A small image classifier, trained from scratch.
Model: 24-pixel images, layers 12.
Data: 122500 training examples, 15.7 epochs.
Rows from block 7 of a small image classifier, named by matrix and row number. Rows with one number belong to one neuron. Each number is 128 + 32 x the weight over its row's rms, rounded and kept within 0 to 255. All counts start at 0. Numbers have three digits each.
After each neuron's rows are labels from the 100 images, of 14976, where the neuron reaches its largest size: "top examples" is what is common among them; "patch colour" is the nearest of a few named colours to the mean colour under the peak. Only what is clearly more common there than usual is listed. The data: made-up road signs on poles.
# gate: MLP gate (model.blocks.7.mlp.gate.weight, 576x192), inputs 144-191
# fc1: MLP up (model.blocks.7.mlp.fc1.weight, 576x192), inputs 144-191
# fc2: MLP down (model.blocks.7.mlp.fc2.weight, 192x576, transposed), outputs 144-191

gate.375:119074097084145110198129078112127126156157105105065128162121129066135122165149109143173174093107125128160139095170124138156134195099150142100089
fc1.375:093101148109126089147156099169095191122118098113126217167142126087101146160121131112158201150146114140186176096137138111158069152071129142152140
fc2.375:164151113108160107147154148157152142153199157144079129149079105098145134172108149143102118132115124083138117094125127127080117134136074179140131
top examples: white rim; purple face
patch colour: grey

gate.537:123142105134098100094070144105127160124093162117121142118146101161145116129100137174113149177118149071117141098112145156089160083098178117155157
fc1.537:088084108083124114133120088142147152117091149161140113080170143095117164149095151111096151119104097162102058126076139106132119210032084190117129
fc2.537:151101064111126133207121112126118148103051184130118107095091150098091147113097168156081149164099196144078123093094106177134137159131098182045099
top examples: grey face; pink rim; red rim
patch colour: grey

gate.446:099107132150096077150157140093181133107101138072112104102141134204137138126129131154142147091137099139143147126067088139096117052156125084116175
fc1.446:125130135068111100115148145061153181118160159090068111157111139137151099157136131133143115036119083126110076144123137111100132099090126093126129
fc2.446:095149103088183132103088160150109209087172109138109069133096105118188115098187172140032144139157137119128152170153105116108115126125099148164187
top examples: hexagon sign; black face
patch colour: black

gate.333:207136140107137124132144184132113119216144148118127179141162092173070164072147109109121115131075151092185156099084125120101140071113143156103152
fc1.333:157114078146103089157125068089115120167122140113160176155128111085141045140064121109140144107092101144060108131154176144140078196141109153156127
fc2.333:186157104094129182171149115081165118070136165138164237160150150094105212066134165103091110117165065120075110158120128120138081141140055169148119
top examples: black face
patch colour: black

gate.200:140175155071159120118125147158124122085111201114091158174118152080131135096146138117150159109115130159086100134167176134132153139086100115117117
fc1.200:157094148089071129098130087142153133146126155093142147174184127114128159070105216135131155141117142200116159132131168171172170113129122094143101
fc2.200:117124096151118105118125116143151147074152123158115164114164131118100112115085117117125178174097037118124016147149102076132201134126128074205159
top examples: black face
patch colour: black

gate.53:139151135146120095121112188117122095121113114084120147101092128130075129189045159102133168144105104140185152092119108082115096123095118062120122
fc1.53:124016121138170121098129117122185083064097125085147113134083139142163110209179152119093152109172108080137145153136096122096152174129156108179096
fc2.53:094108142171136071151108148126116115117167098147128147154102196117142151114060187100139111095155132104152113173205112091161109082170101156133119
top examples: white rim
patch colour: grey

gate.328:093131108126121114118113095143156165108138098102176127146119084149141138115129093138082105143148126130161160054138116111166069140168152136131086
fc1.328:115115056069096055160158129057129102125111124105103118115109107104109131140099105152162118131152130083175111081127182123147111119161132123165163
fc2.328:152091115089158117107198135055151107162172154124082070167121112148159127184121112132114130114115070143140148160116111089144093084097137155146142
top examples: white rim; pink face
patch colour: grey

gate.499:078151161146086144097101146080168096113085124124118090133124107164085107108113040088153124192083122171074159108020224065120185061087131144103106
fc1.499:113177044165119110177198156217119125165128089146150071077105146102102107106128114117109082117134160062135151157133143159163088117177117125152109
fc2.499:096088178099129156098087081154127114180064163049141117163171111175064132148163157140202110133100147123108174121153105075124117120183137134111065
top examples: heart
patch colour: black

gate.454:165103133086138074125086120093111073128163164144098156162102095131108118134097113205128128141137073126059092104097126134167143100128139105091135
fc1.454:133108161129160168145142121082102123099168087091177114140125102121148085095106195189120130122172143157144112119147167139068126164117076107129121
fc2.454:113122129043105108096134136130169115128117152110133102132114159142096131138096132134155095123114073089112110140125151173135079126136183155124141
top examples: E
patch colour: black

gate.291:099112089125079140149094138107193129133117122094136078117128120172184112223121106093098162166165153084116170120146101132077090119193119114137104
fc1.291:090148135133148093147093133129105111185149126132138138165107132150171082154135127137167095126188159170157116153219093110074131073165076099147088
fc2.291:130132121137123154091069182122102109119147194135139158126136078126101064151154079104160137083095117143105155163137117152163139155144111166139125
top examples: green rim
patch colour: green

gate.118:136102095079139103173113088150097099169202123124093093120132095108137136176154118132169131155096089099119162093101202106103128147131122134139099
fc1.118:141115128115108137129145132204133117129082193140118178056115154084124108100115160157145133180141138102154106130129093112165127226134101115135096
fc2.118:115079102110146101111126171131124136106089096160146109083215133135090124121084122117069158111161123111076128121103142142138145181079151121091116
top examples: white rim
patch colour: grey

gate.517:119116144118144087089104142162159136142165166125186095094181124141127141099133167128142133082098122141129116044086064126063112152103173064096114
fc1.517:115153101067125070100110104122109105128135102174163136160140115142195113116107146128116060064157183112043082147147134182120095162103130089178184
fc2.517:154064084092160114082115108120099155177175167145112095112128121200106105132136066164111134109127097139104178121152136105127165123090120141136061
top examples: star
patch colour: black

gate.476:122041179075092143137090171167152151096131148064132133115122106137168121088139108131125151143118082172123119105091120206126133077154195134074140
fc1.476:132172151087138125122169182107141162090095170079118122140199110153130089176122083123128136115110082179173166133145086192086119075097142101102175
fc2.476:063143179146146084150127093158117170086138111194123138166115105112118111137093103054149160138198172191094125110141152102128116110063083186128136
top examples: black rim; square sign; black face
patch colour: black

gate.157:111172139082177055126136201148162121125113045139106148143184123109085102070136128145177151099137132124111056085057093135130150107059117140138112
fc1.157:187117089179137085150133078120101077188141059132099153150095116119141160095149097071097095158134100132117138107062110149091102083094115197199139
fc2.157:124148169121194110147137165178112112192158145115166106085054092135158084106106081088124075167086150125127124115086153147165128117131145137107174
top examples: black face
patch colour: black